{
  "noise_aug": 0.01,
  "widths": [96, 96, 192, 384],
  "max_steps": 7500
}
Rows from block 10, named by matrix and row number. Rows with one number belong to one channel. Each number is 128 + 24 x the weight over its row's rms, rounded and kept within 0 to 255. All counts start at 0. Numbers have three digits each. After the name is the row's rms in percent of the matrix's.
# convs0: first 3x3 conv (model.decb.1.0.convs.0.weight, 96x192x3x3), inputs 66-87, a 3x3 kernel for each
# convs1: second 3x3 conv (model.decb.1.0.convs.1.weight, 96x96x3x3, transposed), outputs 72-95, a 3x3 kernel for each
convs0.22 074:122127117120137116154108119142147147130124128124097153091123122137130134121114121142140145134122123110117130146152120165132111114113111117137147129134123104124144117099111116137163135145140136136121126137141135150127146150151128123137128104126140137152094106126147133147126152146134133099117108125099116119150142137124124143117098117138140139123124146140149127160135099109099121115136157137114101118128152136142106133110107123111118113088134140138165140142114139121109154151127120117149128095102134136157124156144131128091149144126123112142100132146148141119140127140117103110141152135132167124
convs1.22 094:166156103135091154099181111102136136129128121119161150134178122144140150147119106112133163136112127130165124168133100122121115126128116150180100138138158097101163130146116114125126115081130137131118124112133130125128049134183170148128191118098092156158170106129106110176129125088121123101113109196112134139115132145148119122096123099135147116150123154113112094129110142112101159084110159144172106161106132140096113116131132141123103104138122097117143135129131137138140129138132159129148144101139135107143102114183122101146130118126115104133090137139105123115139135128125100112119109152133148112140101174129138123186161088124149136132125122140130150
convs0.23 087:100148153135118135151107100130130146134128094115116153116098121128119138101126163145161125115124122124125137123102120120129155120136108127122131134124110122145143111115152136121128133138118130128130109126150147147109123129142126139113107146133128146126146130096133116146118135135117121138155125126115122130097099150157137103128110133127110130156155096127125154128105160131086129135144153125089114127127129140163135093124155173120096158109112115136124075106169129117132125117123154127147109126101132150168101135185123111108128118161156144107130110114117129151147150104107154135123115130166118136
convs1.23 094:143123133093134136147123122108115114124130121125150117165136136139152095081166133077176206120121092145116163064113192138137152143126118168134070121132160150096098094116144134137136125146123124118163137143139117154103156120082129169089159134114094153151126123120164106102122166113146134112122102198171108092091131161115135129144112139153123119113143133120158126106111128126101187063117137177145140131122119145125143136112118088115122164167085128141125135088154111156116124157119103118134165158112151120107118145137110126152111148117126115125105114136106144122146146127129152095136140092132138143133128154093138084133156111131114154100106168147143089
convs0.24 114:160132137135120135126119131129144109113123153124138127129143145141117117155110087159145139132130127113127113107122125119131126115113119136144153146155123094115108093130162097128135099135143096125144116120137090108174101121145116121144092127151121126124139151126114118145132147106112129117131111149107114138101116149117113141084121156120135140111101169142129132123130163128107128106147124147136143118119115134137128115144159104119134092125102127130140131138148068129146144143126095117130149132128104146145128127094083140127119127152113090171104117136127136133119105155121131142105110164124148104
convs1.24 098:137118133134106131159126115094100136140131131114171136154117153121147131076101097113142135097150184185127130140123147094133153179129118109108117126121141095147142127122131114093148161116173131116131165113109200141124173153116182124039127160148066094148106055138173080112090180137116122103160128156127124107124128134070131152103165136131124146179142142124087135134130156108145147135132126176134113102091160133116143147135118105126176127161135140104138165102137131146119129123138149148161155107161131102151146151080113176157121111122157087122095127130148109109142098168086148111148122113104127120148079121152113091082139118151166117120093145150128138
convs0.25 162:127128144151128135146102138124127145140114130099137173119102141118135108105144122137100162159102152140081192158143105094182083043211066136129147149111171132087144122144108105167078066194074105128161149061177203000166115111170144064173178037169123129138138121123130110144146145102086181082053205078121153112098161095104153089116169096106152105088165071150116145140124134104162119124114151145145148118132142132110139143139131127132113114129114113123153138122138133113189163107152161049190118125135113134113094178089120108171137078161212000161161144075083172114037251023135119151140104120116125123
convs1.25 083:095107125151139144099139174117119106161137140124151191104135154132107099091119173110126183116143137133148180099159157132116156130138142141091069116110138136146160127147165157151147096143121144135112130115122150120099151146089158099123138147148117096113089129149090126154166133124167152165124159079123093135133146157119145136111106158151147128112135147130158132170128109149114110109177166126136178071115181128152118113134127148083136131163118128109131109089115121141172113132117123129127100122120073125181128147125169146140123124128121058085113157150125127168096107112155142145115109107142126127138108099064140147114067192136107116114146192111123144
convs0.26 081:135133118135127114117084119093109143158118145145115133150139134126120126125145135118100135170133114128129095123117135120132131168154127139122132129132108100133129133158117082105145085138143118139120109124131109123163106138121106122137133110150154132120098123145152090115143113129112121126143128127123151108101112113122119148139170100094130130118118179081095133177132110167107126118092136138107149139123089135125142166106136151121116134129147121121158126108115146137143135107108175149105145137147109114126088115126131147090088122134128129156141130105104124147119123150125110119122101125061153164
convs1.26 090:121130202100107143141136099120161093125122124149159163116137156159108154120143119188125104160140089132122106143142065165134112123128164157157168121108105126096130108142136138096122116130135178113118143130102138106135136184135096126123137076090092133122121132189135109129127156109131117136122095141135071123101150104130152150116147107152112117150119125149130137113130154140153122124146127131116113172149117125134129130145108118146136110137116179122111151104145154178099124101129114117127159117116114139134106106119125128115112141169135108124120153100102126130147111143134119149101124116109124116147125141144133072160135082122155097113151139165096135
convs0.27 089:146109131117133143120144100138132127124120122154103116120138168098108142119110126143117144116117156135130093132125091130145129156137138131124121142116117118124142141122104128129128122133146134118098129130101128142127132115084147124101130136145123112129113131142158123114105117091120131127144136147112163087133112115143127146120137103120141100145107165102140105135145111137124157124103112141125137143123116147119134123131118121163151141139140100118135139116095157123110155139113108139125159124131082106153097105106127117102132147116117157138084146119140128105130121172141128118128125143116122106
convs1.27 091:160136109132117154171165079115113162123138087127146105098123124153120123127148148129122110144126118155125091141117106122152153118155164127129156108109131097143156130146127145117122119110159136119113141124124150122132096149164110137127104098156118133129159125096130143142099104138130151114111114150121128132148128079183136120104138084116134157204143116150139129096124150132128125104106100123142111176103110132121123135133098140139137128099160116133124082148107114174120156111143152119119130099160138148144136118125116119158154127121075129146132093134129116137143156115136117164152111146088125134133088157135072132105161090154167086102140145154107114
convs0.28 083:143108123117120124089149151147099117160111102160154096129121114109110108125133115137135114136134124123120124139134111127107111138111124144143102135135098114118122148130139127127094125146133103124182114113124137130136130152138127125111134134101121126114128131152110123134128128121109144140124120126114152135132132095119133128130136135131118099122150134126115151126121148108137119127122121147137107102135149134108142124127130130164161107114156142137109119123153179163139146101076144149114128143136129126135144126119113150166121094134124133116101144131135137108105141143135170146109130174163117114
convs1.28 097:131116142115134136141129118166110061118150169126149130121137130149112118134116158112130160135141121161144114074124168114151155157147110067099162120133128157136130178108075128124113122132123124101170114125120126170114107091210109102149128147098160122139078126200176162110120113162133102119128133104162103117124119122092140186119144153121114126090140101142128119074129127139133110149078104120103147132187109106169152148136103123141139099106150144132126106133111091123120106113152143117089126137150134105155145071125145153093100139149096120159167125125130130124159174109140138149161125130138097150143102139105132122098199107175110121129153110100133153
convs0.29 082:141129178109135121096117085130147126146123118123129154147118138148140120136118118103135160128121110144104142142116124116122132111161144134149137141125135122121143110117132138144126144126114142123117123123126130106138131101092118118119113132135102123129120121134157105144140135111125118108124117104139121140128117132121122127137141117126124130128110142124156098123099105108125166128123124144126121148130112154101161085129147119128115150141108145143144119122139090115112151126095135121152155140106139127151135104098154122134128123137128107130163139112117126123094135123137131127098107140150120117
convs1.29 095:142114093098159129130111126130081141092133154139144134143116156152113096141172167127157134161139115119121100136157130163116173146106079106149155158141114106131148141120136088120141089137139109139108151154103093127146150099164141120093129146106113112134175132091183106067130111121139134102082132160130129120098118135185110120157144125118135132082112100137104104116135147129107084093109159109124123187144091108127142120099116119139096120104187130097102142160110138176084107139124144134116169096126151115099099116123103151098134168139162108107149101129095130158111150128137159144106119115102122158104096164176114110152200090184119069136137132118122134
convs0.30 154:147152143135141124142098138153138128106141119170129154158096143124141097172076191151114166109159103188098159131109145079153092159081169094155087169095160029206051154116118089160107125089144121126100174097164042205049122122093163103156052201059135108144120120134131125110148111154075141076186037179149112131090159091165062147135112118103157102109096133121127135183111134123149113126146148139117143152141117120152124142115135147133121121110112152134138151140131148138148077155104157099138120136119135152114149068173144106134102136106125110103105145090169087143068144100117145131157108117097123120
convs1.30 074:120117098142127139081091152112097073144137119174157121109109137138117116153144165150140109143139149117124173109139183115116131157108083128106110098107121147140141113141162151138122088102098093152176111138143177133107096136174116120151109145135133103077168141105106129145123135134149152154092129177152137089137141121124144152098113106154141133114103134162126131126133134143149098073145142147141135188117084172126145176135121123120123142146134102132149106125110135158150087134160015110172118154112102156157131133124174138142106114148061112118154162142134142124139124100102143169087126152142135152041147138085116143195105150114098110121123120145137078
convs0.31 083:157114109117122125109162134111131145137142132097105150129103110111127120134134134138135139102121118103125119130114148099123147128140150118147139109138124059115157088133105135151154115105143123136112113130137122133150110150154121134129108127118124147140116127125113136134153145143126120116099120142104126127156143137119108140096137121133144118106106173114121144098149137124154123126116127109142113121134142164123095111136140151150142114150122126138100170117097111120145146155148089166147135139091094142126133114117120139109158121120097128153129136144120133112108116153129163083112155122144112116
convs1.31 082:178128116114144119151103121142112084126106160133086127119098149149132133141129150153117097138125116068149140101117148131111128155169149150160151103101069120152157115115132131130153103141137148147123129090126111159171130127132143107124122149092112060111152119091118100132133117134139137136118214123096146099077115157179109123126162151130114118136131123174118149122154101073144127149072101104110203116151056115146101135108142112128119132095127140102136155122101149166122134108102112097126140095167150112103135144136119153084134120124188112121081110172128141102140120151156135101102146137099107145163110079133124101099151117139140100138126105106131128
convs0.32 076:149134103128156124128100121103121119106130151155132150151126133129119137111106119144137108125122144140151122160138144102142160103147137156177149138147125139140142146154155101121123095115131110129139116128131114118141127142122126117095116122156140115143163108108137175125138134120098122109125114131126154119124137145110106131112144118096141143115088142131140080166142131134089151109126118125138123139141116142121107145140147132131106143060132133151144128147098172204160113147121158121117159142135138124101091140130140137112120127126123099145111121110139143113109122134155132114148130095127118180
convs1.32 092:172106106145141147118144100113089115143141155127107097108111158126114111194144132146138094156120134079115135160121111172104136139133124136146112108147147128109137098166122098140141096135152111162107132128114120107182146161120166118094071161171099102140200117050134119092137097147121125160073133169109136155165129066136124097123113156130125124116119112181127139108106155122098116122135123069142090127121121129127154107123119111119123146120160123113115115136090139153131134122129142128100144150138156123123149127115113109162164127100163159105117104148116136159092136166113138187133111112094122130117100098139132126195118115118150103139124133124132125
convs0.33 087:102126156155142139106120132134112108107129131098126169108152145091119116121109139115112141109136154101130158117137163112150175118137154127133161115124165135125149117128123148109100160107102143133089150124105148112102137136108133126121145105135137140101156139127111113135123100107172130122119133116134115108152130108172124100131126115140106123187108086128113113113145127126127126141088122095116145120137117108129154119133147128140121145151094082090096147136092115144189117139154137109155136138137125121124108123149129145090136121142160110104159120123144118134180145086149099100186129099151131108
convs1.33 095:143117109155128127133137164116118110114118157153135134156128137100153125130160118139136088118121145136119105143140101143117149115147155172098114128144167132122125087141167110148131127124156133131103141151087107111169198170050132127109096096184111144109146145074124141112141121100112151155088110172124115138163108102135144112098123157152118098140105151148118143119117140147083148105169142107119105140128156108114180108115127119097127112164157140117104110100134169108108128111141133157135148167098127159097140179099132092150169102132137143083102125125143128147133104158074154148140142101142139115124152087145101145144069179129104107114152141141107110
convs0.34 088:118136131141166155111136122109086164143149134120140121123143144115145143102143146114118150140138138097145141121131116128113129122111135104146159131135169141133164147142141142116114123105139145135117118125124103113140140136126107136125125120124132134120112122148119128147169145104123112109106119106154129107108109125138119128152138113120100117118110152093122145140126113123152106105113155145144120130151119105115114127146121124144143148131131092091114171121097147146149130139126141134162181159128104127112115165142163146108094117126108132140143142105136125135129115123155127136169164099105175125
convs1.34 095:163124109139129089159116128147091065107144134120084111119127147148142137150157158160145096133132113088138128074118146152121109143157168192132162107130103109145158120150121114130129088135139135135105129149103122113164149188086110143128140082147146114068135132128104138093135105133148134117105142159127107116114114134165134104124106125148115136113111149166128155101110139151103110072130115096103156169111109116134132137111115128096129109106142128146120119134140166154128097106134102146147126164131125148124131163133167076116151127120137193126078142154089124136124136146091148177101141145105117116117153096142120135189057133155142077107151149144117095
convs0.35 096:167119127143113130134108125135131116140138133108111126121134150154140145101105137124130111150140145099089138163134119101112112115161133134131130153144137156139143118107144126167154114125130142123111125130121133137122132121142135128122116143137178138125118107131146100132139132118174132090102149138105116139155137116118130117120139142125114105127140140097140139200136103131098157132121117124132155124104125163142140090108102125117139137123158106142142088125114095125132165155150143119154153144151115134176102123121132121139138137125109145113132134154127104091119156143113129129119107134171144133
convs1.35 097:141163129104140126109128136112127111113123154133163172129157149151143122154148149158148129137097125121158121168134100157141131144102127134135140157132123132115114144141119119115144105094149151128122165130088144128140098124151071132178188122075106115107103146170163112099165137132145115105114145148118107108097139176178113101101128156145136088142131124149142108116108144110116176092138126153139148166163100130139171132115111095138121148094112151125123108150108136145116123105108144145141161144112169110092117096154123114156121121140113118106124114098100134134125144166175123103124118109133122124188092155147100113149161106135160119092144123152106135
convs0.36 106:167128117159123123105125122143125135149141129100092150132144144127125093131119119136146120121134126093117141129145161130111108122118131154158140139139127111101127100124145119131116123133144124136130134121123131129118125134145126121120122123120145148074090139149149142123156129096109124131118122128111144111127123108148117143111151117130119127145130129142107129186115094111128147123123127146147121109101172148111105148147112107135154081123135157138119126124123148182133137161144119118147135119159129130145125150101119151130148115124142129115136122134125137142130137111130127129145111143129151130
convs1.36 106:122134111144107111131162122110129121139111098131101132102129116157128149178154137095141143163133110113138161147128107144128142124149129155146168118136082135144170107121133112149142081131150136136151134132085098142141109145152146141103156129107095126161211126058087093116127145121124144124088119172130138083105107123171132145125110111093133150118139133151151127132120126086109127057115180115161138225121082142109130124124122124137141124165139102110170160110113112173145134123120129089113166125107156131135079101171106132131121124157174102138097130139111117164133137106134158141107126135101132133149106113132131123167102092156108106082129138146153113
convs0.37 117:131137111127119121099178168132126147122109112131134141124128108123117072123128119135151140125120113097123139158147165068099130106129134145140116121114122088100124101129090134108110172123134110129138120108115142128134130128158131130148133096087130138084128126154122129139125120141136136127104123134108113120139135129121135135121117098114111131145153142169134151098114142102134144137136164152112102120114143112130148128135101130166167120140148109125113171134094149127114113133157105100096121128122124113065131130130119109126115124120108140132142112123098118148123153125130120116155125111124121151
convs1.37 122:129118154130129134115095182149179120149125114160158139144098130131140130117139132157158118148130104150140121164170087156116141146096109079122186135144104114119126144129156145113117076127124123127149158117100128129115136108125097139153139117114103124124102138168114131165129123123167145114117129108141099153113146148126148142143129095139126128183112133120115118159122100125134125075105118152118175125160127133156144132108141114145130157131122103077129151124092120118148127135124113154107116149102098138106136146097132101098124144107116118123152147117092133163137098122155131110103117102141132116159102144134122127116123143168121104124170118132115137
convs0.38 088:146136109104121131140142118107122149141118127124102162135111129146111082133112099145109148126116142112119127120141163092114141128133138133140132120119133135124165148113053150154099126133112112129124138122105139132112113124111125133144124112115142117111125156142153128161100110101114135148151145129097126119121134118157125128132115109120160107159127128111141102129113116116141175154135113150120143095122131153131151101137106144125115131152162128097120122084098163150118105129153119094135135112137156115091111106092111122126138137106135143129104118153127142118146138130152134078159162150107126100
convs1.38 093:132100105126138146156159104129137107111126130106131187114122128148140119129156113127124130116137117159182096126148128126148116104144157147133086186144120141112158129125101141158122108121149107142183147130111101122132087149160140117112163118127147123093169136144084159136111086154138115152120128136150125109114126133134137140107151121109125131132160149180121080134119136129102132137172147134142095181138126105141182115111117095133157139162118126109160097119155111149118102102169194139096073126141133173153128117115113114135110133141113149143151122094127139130125138145142124159130137122116138123136152151137118091147122101158118117100133148140137151
convs0.39 148:103100148152126101125143132133131110133130147143110108142114117140117086112132112121130119103132143155108123183148161144134135127125099174150130136132132112108133151134109122111126127123130134146148135132111112106120148134138119137145119126118149147118120133123121122136148139130123126156113115107132128143131113129095115121152158143125089113079129120144138117147113136143136113129129109122126154170126123107102129116145119161136108103123125111117106117133116200173087137125153131127123109102157119111105146133087152162136116108129115114087153139154126099116089104108087113143142127118141109133
convs1.39 124:117091113141128129103156131121113118115104131104109117105102129123118123101133107174077097125095129098088141135093148138115137099109139140124156125106114128105164143108116144085131129104126081141166134131109145142122078157140102108147160164116133129107114122151160166066104157156142130096155067131127161116137152092153157068141106102105144157083100131131105145141161146117132115167209114132161093187103063162155091137125077124141107125142132134124144131154156125138170115127144136169103117116138136144153103134134176160132129130157124135120127117133073104160157142152137098167166106177096106156118104127139141116073190131162130120135116148125142157
convs0.40 083:116117133091124136114136129137154133100110142142099130107104116097100122117120107128138127100125130129128125107146174122132140121126133104127126146133110097114172112104100132106085142141125122129129129124110136130130122142124128131134119127140150122116123160140119104159094131117168141119101126182111128116138122126139131141116139126153131111089148151110152123140132107172120136126141133124081143130113119143140152115120141169128081193157158093076123147108090109169139128123146135096142139099147101096134106114133123130136132140146114120138126139136145135142113132144123109135135098095117145156
convs1.40 100:136071158103167119079176117179102141113142145109170165134120108180142113131145120118142150162146138172166132100142123145120146157116143163105094127158147132128115120100120115147142102117145116089130146170110075136131170107134165137105157121125083133164128116123135149145159117107146150155142134119143135132101122146145117134123152141149092133124143109140107109081135141106150142156136110088156128110161158091130191141116148134098130136098167202121122106151137131140090122113162145134128137116108135142122157116100124109128116133148143103120117141135163133123146136147102137143150119090123145094155135125110132089074159146174113118103141148115143143
convs0.41 089:097110124128105133126123163133120146142142146149114074167121107109128115095151148140120151147113143132103107131133132177161140143133120165152144123135150128114112163140145092106122115137114128145099127120117153124140148142111114116113160119107134116175140117145139130137147125112107113137142137129131152136109123122133130119136130120123133142135137130137120139134100179107101103131140139134116153121092077065101133170116157145146117091114125094146112144114121192150133147119119151138081146127091106119126139144137133132117121128117170132138111113109122133134151143146146125129127148119135113138
convs1.41 099:115119112114106150139103167091135124149123109155130134148151091116158175151102135094147166131138135175148148095150156139120076151158120128135181178093126167154125113101139160115104118168094157181151114086132143121105117135154123125160095124125135162093138114142117106186109152156088130132105153139132110104156149111132123133137090104106117141143153122123125142175106098121131131091097123153146109116140229129122173098150130120154132149135114088160153140136119100148176085143129120087159117139119159135112122165124145145133126116117107108153117110161136151117100126082101124094126161144103135140161103134127127168135100129125130126121139108109164159
convs0.42 089:149129113133129100113125121152087114131139132120143138143133113142123124137142132139133122123130123139135156100127144137127103116136138125140129126133117118136171116136136106132153117138155107133119143129113156120121098121111131124123154110123122134129148147141101133150116087104136150132145144100145117125107138132142135114132134113113137153129143104108110108167144130126135137126126121141118129126130166141164116141118096115111165138105144110137135102142127150140115097127145127160149142139143115132132128136099148135106128138122137140103138104107124157145119153105154126118125127153143118124
convs1.42 100:108155121102127131099143128132153107116096106157095174118155138124128171151118111139139107137137116090118106118122082161125162107136121140122129110131131137139125093161168115133129091142139145119100142149120096136165134134167123120137089141092141099092125121128118155125127128159121139127158124081109117125114139128152131101099095135117145117144162147113134140137127125105137126124098121099161096132109134163116091151137107113118098147100155144126113114153123150141114144108135140157107168122151093147151154146111165123076121139132133107117109153149131102125114125119127118133150115112114138121153133092116104132111120139095139122111150113116152132
convs0.43 085:134144134107132139122158103128134156126136123140179132106122118144142112123146129101109149107148126164172118114124114123116117136122126108104126116139134124136131111095143137137123117099128106123121134125124106093117123106114148124118113105123131107137111130130097156109121112140129117142147105075127110155156098116104103119129108129158106127091091102127147115140114118139162124137116125095137160153162127137140127129121123149138111133119113133109131093132148083102134145123111124135134161103111131124106131134116112109135135125123106095106130120138142126115122094079131143119120117125104135129
convs1.43 104:139137093127112132118118132135154122159116099183012134094116156147129146117056116161107120118150124123114141157109081115122152130116091096147142104117086138122143105112133087109155141149099085140156126133119117108120156104136139096116117157150132118135174128049130135100120120139168083114119154117126119113166121105125141160123092160133112133144108108125113137144157107108110119179152172097117096063112153104101126120151147144145136112152096134152075130101128165143072171096074094114154148117096112136146159120138126187140136114127133124140146165079139111150139167146112105185143160087123131104133165122141165101104110178163121143122095143142181149
convs0.44 083:127103127143146116107121134154091126142146161140137091121128135126126124143114124124119129163145103102113149142092109136140139116172130153153134148111122157106100144151131109126099156123116130118112108121139126139122146136130107122126115123143125126136152122111140115112136130122097116131115124150150135114110122129124133115142152115120114139131123110107126159155136113121140094125114125152135144140109099106075121167123140120135165115137105127140154160149096138118133186161147126121117131126135127108103122118122153127105095136149126122119120145103121116114121136136110129144127102099118122174
convs1.44 099:121143109125151091142082118129093103121133177161104093098120147128150111150136160159135095138120112107114107117107166121140135131160117140130133099119129133158106088144127092143143129117141139154088109152125176080157180137088104113144063140170129134116132117123191095111153091152148165147077149134101136149162127114102118131127136141110132148139105101116142115109125139170134080097129077095116137129150147137160136146117104113095142131105173117132125134122101151130134146132095123141117111148147148121121160138090109144142141121107122129088143106121132116154097097135094130148127121126105117131097137111155088138145089172131131095127139128155100111
convs0.45 099:159139129121112123147146124101148143155124124110095149132124165138125102132151115134150128128115147137097141131143164129131131095108118157157145122136120140113132127133148139128115136150145121139142148128125131133115118129149157146132137136105166137114119129124115113153114118111143156156145127111135125145096130155137159111124124145122129124108137141125140127152112145145120131132140117130134149103120153136110119096130146122130119113085158123143120080151124141150123124126158149097126114147148148133107142112127135128129125140128131135116114120137116130144130135110139138120132127114145125119
convs1.45 116:112112162143122098102165108132125138138125113100171125111156142158141105157136131073150159181122098116131132189145043114117151121097145138138104115125126150123128144142101119153110104080152107164151134142115113103113110119152127130118131121128102107143170154072127119104144161129089120192094084129151125121127120125148117118136098115128147143125138119142134096121120170122105127104120137118147141223152083130115157121146128109119136166144132133139127108151104116113131094125135142123108162172086124136130105098166098079199115099137107156067167109087124149153102115135117106113139131119132133128145105112140098128160134105102164114117123141147114109
convs0.46 087:145110134121092148183111107128166116133125105119158132156146149123129155122122142116141128118116123164146120112124106145149100151145143156127152136127142155133126147132154122133165114133119113133116140130114112123146122120107125142138120118129103116160154106096170129139121129114101129132145123111148123106108137142111140119132128137137143129114128108135120112076116150152128125120146129114109112157132123094125128162106083166145130108128102133115140085094158131167129133130105146148134109126167144125135120113132120130117115126145145118115146122116119137140121120117129097136142147162112123110
convs1.46 109:114144112109126134131125132095123130146099125132144113158134144103118172130140096151121132071131155134067089168131105126134138153119130107152130165125123143097126139128149106100153123115120129128115126110135175122127111152109161118120076116148160116103125146138150056111094149154147109130114107153099122122184141080097130120132151129110129128101111165111142140148122130145075126081125135151147121141110097161128114136135144119110103127165110126099152135096174136110127090135132154134139159142125122124137119154106121129124120105116139107124109142106132111091103102196132127108168140108113153150105125137159109134199077115085127178169114078115102138
convs0.47 086:158121117128128142147138108129141128152123128118119138130138147098109105113133141147118114120146140130130129107126096160135128163136141137113137143121125098128151116162187097101111105110141125148137102130140131125131117142109100126130114121137091122105165135107138125169121139107102118109142139144119165163113113110116102141109133144108140122124094162123137108096137158126112152103127129117141139096127134123115109121127178164129088116124113106116132106130133123161139160097077129131145145152143056127166118134138104157122122120114117123152123132127118138128121124153155178165066140175116105106
convs1.47 092:089150125147118113139113160108118109149139113116135137099150119163135137126134160099149089110099151128146123116124162114121103134146092106157126127139141126130118104149115122110138120093144143186108108112146132115108094118151124127139095133109164125079113138149170117111119124145150115105105134121091101148110106145154145110113109125094140167182138141127097130152117088129135122082084152156090106137175094194137081116141118149139096114133139110145120161119103128153145099144086123135149104123128141138117136139151160114102092141121063133107121119158120125134100098102133110075106142175123120120120135144117121155133125103138121115128137109112164150
convs0.48 115:135177125113137133124130138128150095098146133158150105090111151133135146110131152159120110127122134154146110128127125145140111156141076126140164100119141117108133118096160120124126103123115074114181103121166073104223092108169103123165082105195126147146118127148109109135108118144104107147128124140117105167104088153107105178101104204122081147118090204124143095147160135124147115134170088119153100121176097165165098139137110169146107101110112145139097125135124133133205108088121110108173115122087170155115122125130099110211091095177073101216081102168138114119131117156133127109135127152102124147
convs1.48 094:144146121148124113144103106143134102128145125143166171066140171130085119089092161142124112137124131141162151143140119094129191122102117090126125133121138059115166103123158127118133104112140180159105139113108149128107153113102146112111119151124077078155117059100140099069151189142120124128138101145119121143148138116083126164138126153108131157153128103147111116150132136128161137116113129127128164127108146208130107122137159119128153134109130125115136128124096161096155138116100106177117144144127137088160166116068132140143129107117124105082123120127108136154100107124068093126136134129042118191128066131134135088134172123123174122104157141137103160
convs0.49 063:125096121154118087165127139126134111100107132153119121107124153095096123120133155092140115137138115179104125143150121134138151085121135111114118135131125159128126120112090089107122133113157123113115140116094104123131136106129118133103110135101142134097148146114159141134122126079122116129112154155141124116118126126109139139132118105132113121105131138142118096139127086132153125120113109113097135139133082129147135133133089155130134145155152080091127088096083112127123116138150143080096100111155104104095138123082114117108130141130111125121152123117124130139072143153118111136136131094129118161
convs1.49 067:101158134132124112132182137122112141122154139106153147160151137116138114173154074161094144097108138102139108108141109107106147140111119141149092180136094155102133140139120110138116131104127127133143115139124113118122090111142129119124152143147134130094130155133120129118108085184165095085116148132095121128136151129142115125160091143121131125108160149142163119130125116099100113111114139145147116175133114164138139112117112105119130167116098151129107071155160115106141122101142171143146118120112093109141125127169116114186142129105116152107123126107183145125087143147163089088114133144124126108091146150154126108119100133093122171127117127151144143
convs0.50 096:131139132136125133144118129110144146144130131098133138135122101146124112111113120127130127133129146091105149148146159104109129117126133144141141133117129130121125161122122134124108163150096160139101130127112153126104134137116117132136109127139152135141106132120145111140129117116183133106108135154117126115164135104148135120152133109135119089168144105115110140178129139121121157152134124122113140113123146141155131086104146132117153159112104075120136147153096146178103134140138082069170157150155119091108150113115144141104148137092137125124150123122123123097150151116108109164130104122145145120
convs1.50 089:137104116138148099089146159149128087117113134103157166113133129164139099128210145103122127126127133131154134105137135157133130140109121170134099142144159165115114114140150147126142114106150117102163133151127114117109110160120100147141216066108104088122142143129159132106147186092095133156150071125175151054093152140124150118114134138145130121106123152114130123112104149160118152061164149119120160165118140095141139117114154122099145083146111145124165065093174138137137102127109131159130157147107122132138090137137150103128113133145137117097110154137129140130165132123121110157113149110168169091136113138094142124151129148148103142110123138138121110
convs0.51 145:142140138121124145118153120123135142134111127157147156098171051129115182090177078108161129171097142096167132086141094150081150096138120123072193081119065183038197126119113129097157083160099146090170077155061168072149125096171096161061165073159108132146125122117137121121082167069174103179057178077113149071140091178074186077120125099137096143089162088138114155104142153159108148129132161142126116122156140121148147143122119131104168143097109143148121161128139093168104130086138081154115140118115132112152096153121116146090131104147097145092139085140106164097139088125146130157098161121118121118
convs1.51 078:118077076135124129102128153124093062123111131123147214141153087100129140104138199102141158138145146163150151083135180118120118164129092130115123156127106123147156111149144116141137115117116112120155123140146110138128163108094172153106099146179090103076129110087191121084153147168162147142111111115162132120169128093083128152114092156119129178137111089167122117132139158129129122149112139172146147090135148129158140123140157110085110129154140154148109137119105086166182121133131166111110169148090122140135128119147116157160125125094111097106140149110126135134151114098108143158096119131122155151064109104123125122161144189121102095153127103104126122
convs0.52 084:135122156124137150140144123129141106134144124147135111176144096149140123131127141098156127149119115150113135091109139159146119144127133128140144129147145132116112136140126115128138139111118111107144136143132114141132113119129138126130106129125075138171118123128135126143102113149105124139157140118150119137100120140133130115141101146133141129117132130126134145079128136111158127104142142112126142155110106102119164142140110136133135129127094147109089125149137137148155136129107133137098148136108124146151155108149127098152133141123130142130129113120114125151145114136109133137120143153139100141
convs1.52 088:092134126111158121130099168098065183129131129138150142165149134114144151121095106132165151112144151133106149134155143124119131154126136125080155136152126134140090130132113116127147159127129146143124118128147173122105165103143164084119068163137126142106113109148175090116137124163116137133103150120104143125193133123122082129145126118125119129148146094104101152153128119135156082100107090176156114093135196123125198125112139113144105146126155113139106122157082120116129098130145151138131135130133149126110154128117122180137118121117130095120142096172145112125101135136101155102136146101144128149118106147174103136112144172136150104164142094124122147
convs0.53 087:120124125129125128130121116157129105130134135100128115070086135115124150126121097121129126110120130131132132112132136126149137116114101115111127111107131113115120133102116128112127163130107128126123153143106138132113140135122127125132138129126104118135144144142115147109138144133102133141173126081140132115122127145166131100134104125107163128170133094104154158106156122110123099111135113137113146121095124138125128162119139112114140118121093125142114117160148125118174055063133126121119079100114161123116149119122125131142129137119144122108129132134133129138151121099150116130126137139159136119
convs1.53 100:148137093099130127177142100153110131112121116137162145146130149085137104120129108122106183108134136153154114117091149106159147102149124111081139148149110109159112149129129120119137120136156140134144126128126113126145152104103140109099121143157143119094102102123150169080097123147157126108159157132132119157155093129118109135186161137139117150133126117104130100132157119145117097158105046163131146098117167113113167162107108073120169146114150153122106107152166115109141118130148168139098115131148110145115162141093129119149140120130137156114119127109153129133143134124097131121163127100117123141136102111110129135053155170116137113158131128127097146
convs0.54 094:169124089125120134120129131140134111130125120099101145126138139117124141112123145156124118128117132111110123145142145121105125105126128130127102142127110133138130091109135104143111122127151119140131108125121122134108099124143129132099108134116165133116075137173164097110124118142148123125085133152093111144164129098125138153089129152156113112142137135123093114165105113076135161123130117100120122118122144178142098080120145119113099109129167101126122123115131128106112128117095099118164143126129092116126129107098109126138156123118098134131102122160155126107124133114121128109127126105141152097
convs1.54 096:137139124196121101116123128155150111118125141092144145112102087182115121105168172091119124121125164084137180111139169133138087124142123120169157128140116129129121170107094175124133109126124091101169154134097132161110133157127097170142173115094115110153138156127119169095169150114103126103119095078147127097062123179171127132137158104115136100129132157136148095129135114119143157100135154118100158163146094107134123123117147131149145085148111151130147108131151132135154130132121127125116120157115157120130092103164130143111121112165150108113129152142107130118173145109162131103100115145171118115151116136091151121079182103168106161084149119132132118